Rows from block 7 of the encoder of a small segmentation model, named by matrix and row number. Rows with one number within an expert belong to one neuron, the router's apart. Each number is 50 + 12 x the weight over its row's rms, rounded and kept within 0 to 99. All counts start at 0. After the name is the row's rms in percent of the matrix's.
Before each expert's rows are labels from the 100 images, of 14976, where the router gives the expert most weight on average: "responds to" is what is common among them; "peak at" is the part of the image that holds the peak. Only what is clearly more common there than usual is listed. The data: scattered letters and digits in many colours. In brackets: how many of the 100.
# router: router (encoder.blocks.7.mlp.router.weight, 32x192), inputs 0-38
# gate: expert gate (encoder.blocks.7.mlp.gate, 32x96x192), inputs 0-38
# up: expert up (encoder.blocks.7.mlp.up, 32x96x192), inputs 0-38
# down: expert down (encoder.blocks.7.mlp.down, 32x192x96, transposed), outputs 0-38

# expert 30
responds to: green (66); count: six (58); the character S (26)
peak at: bottom left (40)
router.30 123:33 46 45 64 38 55 39 60 56 51 61 63 57 40 64 42 67 60 53 58 59 64 67 65 58 51 50 47 62 53 58 34 77 24 42 36 75 57 68
gate.0 105:50 50 50 50 50 50 50 50 50 50 50 50 35 50 50 50 78 50 36 30 50 31 50 20 50 50 72 50 50 50 50 62 50 85 50 50 50 50 50
up.0 109:41 32 50 50 50 62 50 50 50 30 50 50 50 50 50 50 50 50 35 50 34 50 60 50 50 50 50 50 66 33 50 61 50 75 50 38 50 71 45
down.0 100:50 50 50 40 65 65 50 50 50 84 50 50 30 84 36 50 50 50 14 24 50 50 50 22 50 50 50 50 50 50 50 50 50 50 64 61 50 50 50
gate.1 085:50 50 50 69 50 50 50 82 50 50 50 50 50 50 78 80 50 50 50 50 55 50 27 50 50 50 50 39 50 50 73 84 50 22 50 50 50 50 50
up.1 088:50 50 67 32 50 50 50 88 16 50 50 50 50 50 75 50 76 50 76 50 50 27 50 50 50 89 50 50 50 26 50 50 50 50 72 50 50 50 50
down.1 089:50 50 65 35 50 24 50 50 50 50 82 50 50 50 50 50 61 50 50 50 33 50 50 50 50 50 90 50 50 50 37 30 56 50 50 50 50 50 50
gate.2 086:50 50 63 50 50 63 32 50 42 50 50 59 50 50 27 50 50 50 50 20 50 50 50 31 50 50 50 02 30 28 50 50 24 50 50 50 50 50 30
up.2 078:28 50 50 50 32 33 50 35 50 50 40 50 50 50 50 50 50 78 50 66 50 50 50 50 50 50 50 85 50 50 50 50 82 50 68 50 50 50 50
down.2 086:50 66 50 50 21 50 79 50 50 77 50 50 50 20 50 50 50 50 50 50 61 50 50 50 50 50 50 50 32 28 59 38 50 24 70 14 50 43 31
gate.3 129:50 50 38 20 50 50 37 50 50 50 50 50 50 50 60 50 26 70 50 50 50 67 69 50 50 50 66 50 22 61 65 50 50 35 50 64 50 35 50
up.3 140:50 46 50 50 50 50 27 44 50 50 50 50 50 50 71 56 38 50 50 50 50 50 73 50 50 66 82 71 50 50 50 50 79 35 36 70 50 50 42
down.3 127:44 70 50 50 50 50 50 35 50 32 50 50 50 33 24 50 79 35 59 50 27 28 26 50 50 50 50 32 50 35 50 50 50 50 36 71 50 37 66
gate.4 091:50 19 75 50 50 50 50 50 50 27 50 50 50 50 50 92 50 50 30 50 50 50 50 50 50 50 50 50 50 31 39 50 50 50 27 50 50 50 50
up.4 092:50 69 31 50 50 68 50 50 50 50 50 25 30 75 50 50 31 50 50 33 24 50 50 50 64 50 50 50 22 50 33 50 50 50 50 50 50 50 50
down.4 088:65 50 50 50 50 50 50 50 63 50 50 50 72 50 50 72 50 19 50 50 50 50 50 04 50 50 50 50 50 50 50 50 50 50 70 50 50 50 33
gate.5 108:68 38 50 50 38 50 50 71 50 26 84 20 50 50 50 50 25 50 50 50 32 50 50 50 71 73 50 40 50 50 50 50 30 50 21 50 50 50 50
up.5 105:50 50 33 50 50 50 82 66 50 50 67 50 50 50 73 50 21 50 50 50 50 50 50 50 50 50 24 50 66 50 62 50 50 35 50 45 50 50 50
down.5 108:50 14 75 50 50 63 50 50 50 50 31 50 50 68 74 50 50 50 50 50 50 50 50 50 50 50 50 74 50 50 50 50 34 50 50 50 50 50 32

# expert 31
responds to: count: six (48); the character H (30); the character N (26); the character 8 (25)
peak at: top centre (33)
router.31 102:39 54 40 45 63 79 26 37 50 41 64 64 57 28 56 43 55 41 45 52 52 47 49 54 44 57 46 60 66 50 40 59 59 61 81 45 58 75 43
gate.0 092:50 50 50 50 50 50 50 50 27 50 59 50 50 50 50 50 41 76 50 50 37 50 34 50 50 50 60 50 05 50 50 72 71 50 50 50 50 39 50
up.0 108:50 50 50 77 31 65 50 50 50 50 50 63 52 50 50 50 50 50 50 16 50 50 50 50 50 50 32 15 50 34 50 50 50 50 50 50 50 74 61
down.0 104:22 50 50 50 50 72 50 50 50 50 32 50 50 50 36 50 50 36 37 20 26 50 75 50 50 50 50 50 50 50 50 50 40 73 58 50 50 50 50
gate.1 093:50 50 50 85 29 50 50 50 85 50 50 50 50 50 50 79 21 33 50 61 50 34 50 50 46 13 50 50 82 50 33 50 50 26 50 50 50 50 50
up.1 096:50 50 35 50 50 58 29 38 70 27 50 50 50 12 50 50 50 50 50 50 50 50 25 50 38 36 50 58 74 50 50 50 43 50 59 25 50 50 50
down.1 096:61 50 50 75 26 50 50 36 28 50 50 36 50 50 50 77 50 50 45 50 50 50 50 50 50 50 50 68 50 50 50 50 50 50 50 50 35 50 50
gate.2 066:50 72 50 50 50 50 50 50 50 50 25 50 50 50 50 50 50 12 25 50 50 50 50 50 74 50 50 50 50 69 50 50 50 50 50 50 50 50 50
up.2 070:21 81 50 50 50 50 50 50 50 50 50 50 68 25 50 50 50 50 50 50 50 50 50 50 50 50 28 50 50 50 06 50 16 50 50 23 50 50 50
down.2 075:50 50 50 50 50 31 50 50 50 15 50 50 33 50 50 50 50 50 50 50 50 50 75 50 50 50 50 23 50 50 77 50 50 72 50 50 50 50 50
gate.3 103:50 38 50 50 50 30 50 50 50 50 50 50 50 50 50 41 50 50 50 50 50 34 50 50 50 50 13 50 86 50 15 78 16 50 50 50 50 50 50
up.3 100:50 69 50 50 32 50 50 50 50 59 50 50 50 50 50 50 50 50 50 50 50 50 50 50 50 50 50 74 50 50 26 08 50 50 50 50 50 50 50
down.3 106:50 50 50 50 50 50 50 59 50 50 50 50 50 50 50 50 50 50 50 15 50 50 34 09 50 50 50 50 50 92 50 68 50 66 50 50 50 50 50
gate.4 085:50 50 50 83 19 50 50 50 68 50 50 60 50 41 50 50 24 29 50 68 50 50 50 50 50 27 50 50 57 50 50 50 50 50 50 50 50 71 50
up.4 081:50 35 50 50 50 50 61 18 50 50 50 50 50 50 50 50 24 50 36 50 50 50 50 50 10 50 50 62 66 66 30 87 50 50 68 50 40 64 50
down.4 093:50 50 25 68 50 50 50 50 50 84 50 50 50 50 50 50 65 50 50 10 50 50 40 50 50 50 50 69 23 26 50 50 50 29 50 50 50 50 50
gate.5 118:64 50 64 50 50 25 50 93 57 50 28 50 50 50 50 50 50 50 50 64 77 36 50 64 50 35 27 50 66 50 79 71 58 50 50 50 89 50 79
up.5 114:50 81 50 50 50 50 50 50 50 50 25 50 50 66 50 50 50 30 45 50 50 50 50 50 50 50 50 33 50 72 50 59 50 74 50 32 72 50 50
down.5 108:50 32 50 50 64 65 86 50 50 36 67 50 50 50 50 28 50 50 50 26 50 61 50 61 25 50 63 50 50 50 89 50 50 50 50 50 74 27 50

# expert 3
responds to: count: six (38); the character A (33); the character W (26)
peak at: top left (39)
router.3 100:40 37 41 48 74 59 53 45 34 35 48 52 69 50 49 44 51 42 65 36 55 52 50 57 50 35 55 66 52 50 46 57 49 49 47 34 43 77 54
gate.0 108:50 31 50 24 50 28 50 27 50 50 50 50 50 50 50 50 50 69 50 50 50 68 74 50 50 66 50 50 50 50 30 50 50 61 50 50 50 43 50
up.0 107:50 71 50 60 36 50 50 72 50 73 50 50 50 50 50 50 50 33 65 50 40 50 36 50 50 37 50 35 33 37 50 50 50 50 50 50 50 21 34
down.0 102:50 50 50 37 55 50 62 62 50 64 50 50 50 50 50 50 50 50 50 50 65 50 69 50 63 50 21 68 50 50 39 17 50 50 55 32 50 50 50
gate.1 082:50 66 50 50 70 50 50 50 50 34 26 70 50 50 50 50 50 50 50 50 50 50 50 50 50 50 50 77 75 50 50 50 50 50 50 50 32 50 10
up.1 089:30 37 50 50 50 50 50 50 34 50 50 79 50 50 50 50 50 50 57 50 67 21 50 67 50 50 24 50 72 40 50 63 50 09 50 29 40 50 50
down.1 086:50 50 50 50 27 63 50 88 50 61 78 50 50 50 50 78 50 50 50 50 31 50 50 50 50 50 50 50 27 50 50 50 50 50 50 50 50 50 50
gate.2 109:50 50 50 50 50 50 50 50 50 19 50 50 50 30 72 50 50 50 50 50 69 50 50 42 50 63 76 66 50 50 50 59 64 50 50 50 50 50 50
up.2 102:67 50 50 50 50 82 50 67 50 50 75 50 50 50 50 50 50 50 50 33 50 15 50 50 50 50 50 50 23 50 50 76 50 15 67 50 46 67 50
down.2 096:50 50 50 50 50 50 40 50 63 50 50 50 50 50 50 65 50 50 50 50 50 50 50 29 50 50 50 50 50 50 50 50 50 50 50 50 39 50 50
gate.3 106:50 50 50 50 50 50 76 33 27 30 50 50 60 50 50 60 50 63 50 50 42 50 50 64 29 50 77 67 67 44 50 50 50 50 50 29 67 50 50
up.3 107:50 32 50 50 50 50 50 36 31 50 50 50 50 55 32 50 50 50 50 50 50 43 50 50 50 50 78 50 50 44 75 50 50 50 50 50 50 50 50
down.3 108:62 50 34 50 50 50 31 79 50 78 50 50 50 50 50 52 50 50 14 40 50 50 34 50 50 50 50 50 50 50 50 50 33 50 39 50 50 62 50
gate.4 092:50 25 66 50 00 50 50 64 50 30 50 50 50 50 50 78 31 50 50 50 31 50 50 67 50 50 50 50 50 37 50 50 85 38 50 81 50 50 50
up.4 089:50 50 50 50 50 22 50 50 50 29 50 50 50 50 29 83 50 50 50 81 50 50 50 66 50 50 50 50 50 50 50 75 50 37 36 50 50 73 50
down.4 092:65 50 66 50 56 34 50 50 50 50 50 50 29 67 50 50 50 63 50 50 68 50 50 27 50 50 75 30 50 50 50 50 33 50 50 50 69 50 50
gate.5 091:35 50 50 50 50 50 34 50 50 50 50 50 50 50 50 50 50 79 50 50 50 91 50 50 50 80 50 50 50 50 50 50 62 76 50 50 50 50 50
up.5 114:50 33 50 66 50 50 50 50 50 50 50 69 50 50 50 50 50 50 34 50 50 50 50 67 50 50 50 68 75 36 50 50 24 50 50 37 50 68 50
down.5 100:50 50 18 50 50 50 50 50 67 50 50 77 50 50 50 50 50 50 50 50 50 50 50 50 50 50 50 50 50 50 81 50 22 50 20 50 75 50 50

# expert 29
responds to: count: one (39)
peak at: middle right (39)
router.29 102:48 61 76 56 28 44 61 58 45 40 48 47 52 66 62 58 36 79 61 66 42 44 66 41 36 72 53 29 49 49 59 33 44 64 38 45 54 33 66
gate.0 092:50 50 50 50 50 50 50 57 50 50 50 50 34 50 50 50 31 50 28 50 50 28 26 50 50 50 50 69 50 50 50 50 50 32 50 50 50 41 50
up.0 092:50 50 50 50 68 50 28 50 50 19 50 50 50 50 50 24 75 73 71 29 50 50 50 50 50 50 50 50 50 50 50 50 50 50 50 50 50 50 50
down.0 101:50 50 59 50 50 50 73 50 50 50 38 50 37 24 33 63 50 50 50 50 50 37 50 50 50 50 50 75 50 50 50 50 50 50 50 69 05 50 50
gate.1 098:30 50 33 28 50 50 16 50 50 13 27 50 20 50 50 50 69 50 26 50 50 50 50 50 50 60 66 72 50 50 50 50 50 50 50 35 65 66 50
up.1 078:50 50 50 44 37 50 50 50 50 50 50 50 88 50 50 50 50 70 50 63 26 50 50 50 72 50 61 50 50 50 08 50 50 50 50 50 45 42 41
down.1 088:50 27 50 50 22 50 50 50 50 50 50 50 50 50 50 50 50 28 50 50 50 70 50 50 50 50 50 50 50 50 50 50 50 76 50 50 50 83 38
gate.2 095:50 50 50 50 55 27 50 24 50 68 22 50 38 20 33 66 50 50 50 50 67 50 50 50 50 34 24 69 75 50 23 50 50 50 50 50 50 36 50
up.2 101:50 50 50 50 50 50 50 50 50 50 50 50 50 50 50 50 65 50 50 50 50 50 50 50 36 40 50 50 61 55 50 50 72 50 71 35 50 50 50
down.2 094:50 68 50 50 50 50 50 50 50 28 69 50 81 50 69 28 69 50 50 50 50 50 28 97 85 16 50 50 50 50 50 50 50 21 34 39 50 50 50
gate.3 090:97 29 50 30 50 90 50 81 50 14 50 24 50 50 82 50 50 50 50 50 26 50 50 66 50 50 50 50 50 34 50 50 50 50 50 71 66 50 50
up.3 081:50 50 50 50 05 50 97 50 43 50 50 50 50 50 50 50 50 50 50 50 06 18 50 35 50 50 50 50 77 22 50 23 61 50 84 50 50 50 50
down.3 088:50 86 50 50 50 50 50 50 50 27 50 50 50 50 50 50 36 50 50 50 80 50 18 50 50 50 71 14 50 50 50 50 50 50 50 40 50 50 57
gate.4 051:50 50 50 50 50 50 72 50 50 50 50 50 75 50 50 82 50 50 50 27 50 27 50 50 50 17 50 50 50 50 50 50 50 50 50 19 50 50 04
up.4 056:73 44 86 50 50 50 24 50 89 50 50 50 50 50 50 50 50 50 71 50 50 16 50 72 50 50 50 50 50 50 50 50 50 50 62 50 50 50 50
down.4 061:86 78 93 50 50 50 50 50 50 50 83 50 50 50 50 50 50 50 50 31 50 50 50 83 27 50 50 50 50 50 24 50 50 50 50 50 50 50 79
gate.5 113:52 50 28 50 50 50 65 50 30 73 50 50 50 62 50 50 79 50 50 36 50 50 26 37 62 50 78 50 50 50 50 50 50 50 65 57 26 50 50
up.5 096:49 50 50 50 50 46 50 50 29 50 50 50 50 30 50 50 13 50 50 50 50 67 67 59 50 50 50 50 62 50 50 50 04 50 50 23 78 58 50
down.5 092:89 50 50 50 90 50 50 71 50 50 61 50 50 50 38 50 54 50 50 25 50 50 50 50 50 50 50 50 50 50 50 76 50 50 75 50 35 50 50